Weights of a small image embedding model: 6900 steps.
Rows from block 2 of a small image embedding model, named by matrix and row number. Rows with one number belong to one neuron. Each number is 500 + 40 x the weight over its row's rms, rounded and kept within 0 to 999. All counts start at 0. Numbers have three digits each.
Before each neuron's rows are labels from the 100 images, of 14976, where the neuron reaches its highest value: "top examples" is what is common among them; "lies over" is the class under the peak. Only what is clearly more common there than usual is listed. The data: simulated fluorescence microscopy of cells.
# fc1: MLP up (model.blocks.2.mlp.fc1.weight, 240x80), inputs 0-79
# fc2: MLP down (model.blocks.2.mlp.fc2.weight, 80x240, transposed), outputs 0-79

top examples: red stain; fragmented nuclei
lies over: cytoplasm
fc1.130:494468539506488449478551551464477510534489572530528559582517505501504496529466409542499451432485509493524435500462558509485447422435465501550556567543461549557523466524462464474483533503536459566550495532536475518429511443486495455473462484
fc2.130:487474549539544518437542450511432551490451543509467550466533555506535482591477523477516493493507474473469478474544460484476456560528560479554473517499517566546495514516542471459509539491468383431461467528502497549604523498502456507493430459

top examples: dim; crowded; cells: ten or more
lies over: cytoplasm
fc1.214:529412538559587479472437639518432474498422550471514465522525547506414458494465475466480489459477533513540444556516452460537510455489490504553543468441508530516576493524483503554492478504517495456479489503525506492526516523508524496471556516
fc2.214:516497481471519498481538469505520601523426460407509578486509550516494463458484553517498417529547487506532547485513447529448535511509532488452494511575554470537480540571428565519500520452530511518452500557520492503522517442573544463545544466

top examples: red stain; magenta stain; fragmented nuclei
lies over: cytoplasm; nucleus
fc1.128:516502506492495561495459570454437441499550510469539479518515528556413513563539560467476457468506485490531524548473453502490530499394509504483447450473451465566478412544499544520451523523529497510467565540477466549565478488514567565513501471
fc2.128:577509518518479490405482522453505584468451484476508541513537545499498505454475474529399456487469511548418466441478520496498568543428469482485557489512493507517471557511434445502533502500483500487404533445541479514436514421475483541499498470

top examples: membrane rim
lies over: cytoplasm; nucleus
fc1.192:459536554539508486496466445535455483426462488485510515585505449491534507443481512473471507453495409505517618565548496469549577471532525513485515486510542497525544490590442530476429491522490475526433469476464499565463528516503435507523473528
fc2.192:593502560489474509534555510480539556496472489477455513489471462509495525468481451562541545511463519442507526420538546531510507571490570483574497506432470507549533519441487543487554532512539519509525538561564509510429413436546540488497553499

top examples: magenta stain
lies over: nucleus
fc1.143:529532512519565500622483507516479454468455404453418522504556474490563513490532512520518499481499443507452566475578480501427528528511514569480491462569504552482529479529420489428496452473492525484491449464526493503542479475453493553540503517
fc2.143:457570516518449483581550512576623515528518545537544536519512460532567567471489448553505511512552520571517514486504543492503512526465523549558522429521507593511547537533477546534485490474451478542526509551555514508491525520528498468541470530

top examples: ring around the nucleus; magenta stain
lies over: nucleus
fc1.38:479523511492582545496509524460473485500513553502544494470488497513454476582504485483553481509444402465571460539468555583440437513524504527541521522542404498494467474472556514520523468482450435493525532521493505477505465473547563385479501509
fc2.38:488503490523558486504494545513466529522549446454496463473519509471521436585442580485457455466556495543423489490557404503493504605494530577532509513558466553538444454539536477508496427517524521553496425478490513484540501518515525511503464475

top examples: ring around the nucleus; cyan stain
lies over: nucleus
fc1.60:502469591469538500462553566539533507470507470466479502489482489509404542489500472436484456549463591424559512511455521513475463508526484492483519524470561523523527498480498498540490468572501561565476489546470532418478475523498536474479508373
fc2.60:544466444495443502507504496407525508453508516554494450478451567441460506499481542467505556502440493529575481533538437476536497463563524487567482440451512466511428535525558476463505470432508457474480517493438532438486495482542508463491395503

top examples: magenta stain; ring around the nucleus
lies over: nucleus
fc1.155:513504603543588565415496487521532518495489515466540497534414432573469466506462517457474497517446514436511492532561503446500486474483546527482495488484511521545553568459476461511504511543485521453461466538430511532454541416484497556518493450
fc2.155:488445501472545459526514530521491491492515532532446475532459489540537490451469541459462582435428458504528491453512426521512531479500431530495558481491475471525505488540567452406558495422543521449473470551489489490412465472550494433440484526

top examples: red stain; fragmented nuclei; long thin cells
lies over: cytoplasm
fc1.78:474520452530477515488495541452465482519592546484389512575494540469492521488495461370484496492511482544515515502506547533541540510439481421498488615547535491515453460498497528497538534476486518504514526492436437468490456510567502497508528555
fc2.78:537490536485480507458552554541465473554537561542470560480494465508487465512432447488529466493415489514415419589544454462480476520465519452447418463510468477506439522509420541498498498513474468428512537456462451486536466537504481510478543481

top examples: cyan stain
lies over: nucleus
fc1.65:475507492480529537465444564445536530562478548518537517467563519492481571474510469560488503544396511452467527552445516486519472500562488600475491509481454459478444409499552483478460539466430500542492485459579448514519557519507489464511488503
fc2.65:529490435512509553513533525510458449447483424457518499516435447517469485466511453529487499605541518522543523454538535536485543457438523503520462507414440485562474523602514439505473467533559466491568475508525494479577534503515484464456467495

top examples: dim; crowded; cells: ten or more; stain: red
lies over: cytoplasm
fc1.95:407620493472502451495504516489478494508505422535574542462441526491491520471521500498465565500471527480401525471504530509484448465487559531491505523585520458497503528531519522546526454473501457432539584575463438514499484518448472483505516535
fc2.95:525527508525512565496531534536550519446483511437510526586507521482535518512481454494516470477468453459447537519576485490484512427537577555529433485592524506448524497426456491618519528456518515496454464464445482523497518478569489560486518493

top examples: crowded; cells: ten or more; red stain; fragmented nuclei
lies over: cytoplasm
fc1.168:510435523485501480483500532497461518496434464427461473464497497460562428399462590543509502552470502475485533506574481489515545457450471496495532504617471461539545494524492478571528494527453550482499503460609503507463496516507515488501559536
fc2.168:493463506463495511527550527487514461513470521506480497495506563518481488457510555466486496510506460475456519496521493483550499467536536481520544455593499459460482580579457436594467512554547532481424499502450458573547531502469583476534618486

top examples: fragmented nuclei
lies over: cytoplasm; nucleus
fc1.186:523463427550474603497483502401516505490546474500506524538465473505515545538494552504500525517586520510481481505472533548504488469440508490466517524358498465487461496505494535536443471538502426540475463541475485524547460455412543535503543530
fc2.186:518556533485533476497542516447484525535513490472457524556499555520543550505520495444475521523475533501511500486514577460438551526483441449558464537549492471472515476443451441519541534442498556492490552523431534541488433494402538434528401480

top examples: green stain
lies over: cytoplasm
fc1.172:504503515452464519447500455537544515500455528492572429523568463508552479442509519487542433554559508516551472519423501436497512444521471543480533525527460572524508506544432482470557487507514562492464522536417408493487502516473559509478454436
fc2.172:464458503502552492386515405490522534550476492456502503483553556455526521501515521511524551502466500520486515446465454487478544480485550537514502578485489420486504484512600463355492462486465478480521576485512498528466508528500496524463543461

top examples: membrane rim; red stain
lies over: cytoplasm; nucleus
fc1.69:509549567464575449485527485586400455525548472533469561472523559510457477526484489481501434537439507455570518581527484502515471431465520455501472487488498516518485395495490468524461483527514485553510457538515450564497475532522480477543536542
fc2.69:517459462567476565489462454473487449512462470479475477536517465477498524478495514478416433491524409566482494499507520554536544568506591496494494474535499489498502490463417431505455513513417559526467486531449529588505545432513466557508471509

top examples: red stain
lies over: cytoplasm
fc1.90:519544494491500498512509500395528445474564520516502487495519465495417492528433532475428477523551496467538546475480552491499607454482517503520474507582534542478477497515549466519560506579477535585492503473408456502472481528551435473465480521
fc2.90:457494461513520555573530516539491490470537478452463523432505531551553514541543422557521502510461430526511558591496472502524478460591512457451407469469504514528571518463473526456449461466489462455464468462521488558504437458496488490511477462

top examples: long thin cells; dim; crowded; cells: ten or more
lies over: cytoplasm
fc1.103:463467483517475420554521476571472500507537477484491470541444450460450535471553511470526483529450470530456497453507489550543593525503485509521493578463534509528444444532561442509530551489482502425523489569482469470585516566503460483456534571
fc2.103:524485508479494575505462549482539520543456549535497554484435490511431536454556480502515505518459450490429511557486522471522455460444584457440487492458455522459487487475412491545415518493463437492481543489465519448500495480563450450562554524

top examples: dim; long thin cells; red stain
lies over: nucleus
fc1.220:468525569548441529519535528456410442521434467465576426509520535542490576456477549534475463478491510527526561542506479535487426485453494537497495515509520467482493462492543457544481498513411457526519496607476449565513484495475525502493552527
fc2.220:544544540469523500479469464494469527484514457505519525486534488470514530562491539520517477587462447578491436499484488485482539510524573512484496458543521513597458522436449484493548469421488563507392536501462503568575492462554529426516490502

top examples: dim; long thin cells
lies over: cytoplasm
fc1.200:534515458543520531437506541495399460513526572557502566522471544474455524489557448392506459472502482567489531512479529536502508510513526454503510600563486527533470546532475435507501573491457488459495513484498454474478407452528526473516492470
fc2.200:536426500509476508518533496528484451532495544474507559461483482517483475559427457439459454538406539501406381557514442458470499486474513459473456436570506475487458533463486532506520498503450494496474482522452479546518470470509549536487506420

top examples: crowded; cells: ten or more
lies over: nucleus
fc1.211:503517540518553490518590549519520472487467505476531455503487465429454532490454535463491532445471526462578471513469474500498534499502416554438566458489527422545492524416564555436497460539468513474494589531539491575512489534542477494469518510
fc2.211:525525391509496475489457482443443454416509475526458526492494519510489516457502490531478447562461500560519539439552452515518456483505470503535464541478497526475522518503515536471452557494527490520512495474508526384543555480468446451510597598

top examples: long thin cells; fragmented nuclei
lies over: cytoplasm
fc1.187:405439448508500472552545515446466487467586531480444502515454553483531501609483475506526490475493462501586485500497518493517550507519495450451489590548498413524481508501450522522524465479560472514524525472456514517534493534527503385479516478
fc2.187:523515508490548518445513485514414478464513491599395504462533507463477468530514503459508492531478449500462484596530431488488478557509532467536443526473442487587464437512486533565502518541539445507536489451461472421499533532477486543451521520

top examples: green stain; crowded; cells: ten or more
lies over: cytoplasm; nucleus
fc1.165:546596489461467480537489467573456425586511493530445586550474519500488535525459488498444503507503463545519454589483455518458533467567451524486424490560528498487479438509531475495497519534491473550443475537496496458550526484430455523516496539
fc2.165:455511413551514446476441593455482444471524498532496524537436485459561465494504477487474563512523456518464535517538542523512510492520566533408485500472490535541521529530471440564481452500529477511444461462488421518444523428526516500577459477

top examples: cyan stain; ring around the nucleus
lies over: cytoplasm
fc1.177:465492562568502468480451545508512497474478503535497466478493472537519519542519438561542501502483491502512505536519457437409573456530564513541452546433513499516502593502479464483498561433524452497528495465607493586474468515438446498475491454
fc2.177:521449501475533543521504525484419545462470472403481522562523477481565507541521491501464540449442527500509526514498509522546532514466497470456530558435422375552564525470548459546565507513460457530511474536570478463448507475526532486509509491

top examples: few cells; cells: one or two
lies over: nucleus
fc1.169:455524487475472507487506448502471517511430478463494571475475458515487471522528504524462479399516529504521510530588501538542459476526459576526479549523551575482439535523562483453509453535466431481609510454480570538502521476449453452491549504
fc2.169:553584542553479528540440421538519477487513505544536421497544465520496492557438483511402490551562602554501455467480466529507507503523495482543516558519494540525460555562513545460484511487519530542547429488517529502479543527451519507533504452

top examples: fragmented nuclei; magenta stain
lies over: cytoplasm; nucleus
fc1.41:483493514402520443528530494509537486507535465488492451463486454512488533542453574549526525475462507476512402440548479510472545529516444567574498472415451477457478462465568414509533478477532540512516549509513482529530530562477487549439530534
fc2.41:468521470544499479489477579502522525455479464490536514523465522522527507488535507592496545456524439498515642493491500494549489461485498476469523588466489495420549463467466489520475413522467477492487502470489554408489557554517518520502474591

top examples: dim; long thin cells
lies over: cytoplasm; nucleus
fc1.39:453549564551445531481501523451419497487467500480574484512499552518472532493473551556481476511553605459489535501500494503505473523394542497480441461494479465514477500527498448565498475485461484434510469555505413583471509506514573463482543528
fc2.39:535524506505548532509579535531487493503497507520523537556590544558480534502506551521473437516455451515445434436475499528487588536425544492484513486542546556517487492497473434504556528471522582461414511482523486556546487442507491521471574491

top examples: membrane rim; magenta stain
lies over: cytoplasm
fc1.202:480513569526595493606465506490474454497486452475423501501461462573531552584515527515511453480435496414479505544531463569485531548514519537520466528517472581513513466517488517460541471439466502493491431460545466501523451486454450491493499509
fc2.202:484554456558468472531514546514592520544459581530527467485479504500544462507416534555447542496544487586483564524482494539489530565457503538535502504485537522564530595522438525509513512446525459543507485531557485474496470493544498428536454528

top examples: dim; crowded; cells: ten or more; fragmented nuclei
lies over: nucleus
fc1.134:444562459539499536523477506474447515451517476456492546497454555533480551552476520545420530502524512451473508528481494532463453571433589519482434474532505474506515517550521499535458493537464488492546477509486374529456455520422579513515537488
fc2.134:526560431446489515497562564568442520483479462513495437531521520519458564452484556495504444534467447547453488493455511510559563498473549476514472442566458540458484502463477433483547464541534529522414500483443499500457507458489476568543471451

top examples: dim; fragmented nuclei
lies over: nucleus
fc1.117:497550505529468462519522573545483477454512487465478572488491516526413502474514522501487525489449468470454516595544513490504506440454493505507412385518542538503510541479491470491515490567496484478452515459566412571449553555472542543518529511
fc2.117:565472488501505496473537492469480574463444439505474438582476509575505528515529515503440519543506496466456544466568501491547575570552575397534475470489466488522543504541442495493512478540508505558490434504494518474450474462487496535418536475

top examples: yellow stain; crowded; cells: ten or more; long thin cells
lies over: cytoplasm
fc1.132:555501423515488449469546540477473514526512482556469630474502509414471552494582486496506522469523501488488458485495576510501462460495512485492460591565512486473516519532469389472468543530460489455572479480585493509504491521463471508497484525
fc2.132:515462438491495536491428500491491500462502546486480590470531453516490519511494435451491404523395533506371492559487508422508484495491526469478492542481506522496499522442509514525487530522408512493519515537519487512524558480437484432570474458

top examples: dim; crowded; cells: ten or more; magenta stain
lies over: cytoplasm; nucleus
fc1.212:536513528533526484509451533506443446503505452495470460513501481530442545465491511561465488501537593520564470545494550464451505485399478508534459512558490497526456476525497540558515462533422458481527414558431430535466510543484539513554567515
fc2.212:470546565439495464539550527468501508521502510458516500455548541502502509483538508501451433504487446570460470413433525530484600506495553474459535498491508500562498488510389503475587507476498579539466517487469534567486482440520468530512444474

top examples: fragmented nuclei; crowded; cells: ten or more; red stain
lies over: cytoplasm
fc1.226:424474474439508467454504500480463384524513546473507469488510537488544464565456492493496544460511491501523492431425541546499544466524556494566490520438545472515420466452543517565514543458563506508508466484458487540469494571532537523500510585
fc2.226:536483543509522543469574585540429494492507469449480483460522562520495501505561492480490548552505456476431508488534497504549491478520504462458440584481433580469554468492467537551495423557510502473515582492517507438453474550490548565483498535

top examples: few cells; cells: one or two; red stain
lies over: nucleus
fc1.228:510495507485537481516478579459461500447499491486478525462560463562476562564502475476508455457452453404545553537417537508449498519444582517511543519552451479539470554494458535480495474473538505506471490503585518554515517494475477405460549519
fc2.228:479511482566507488500493542489555577525500463480460570429514572461535444544542509441509437492485520616474438535480478472468551536495511620502515527481508518571467543473493501446534490512502494479473485548549534454463579505508475472517480519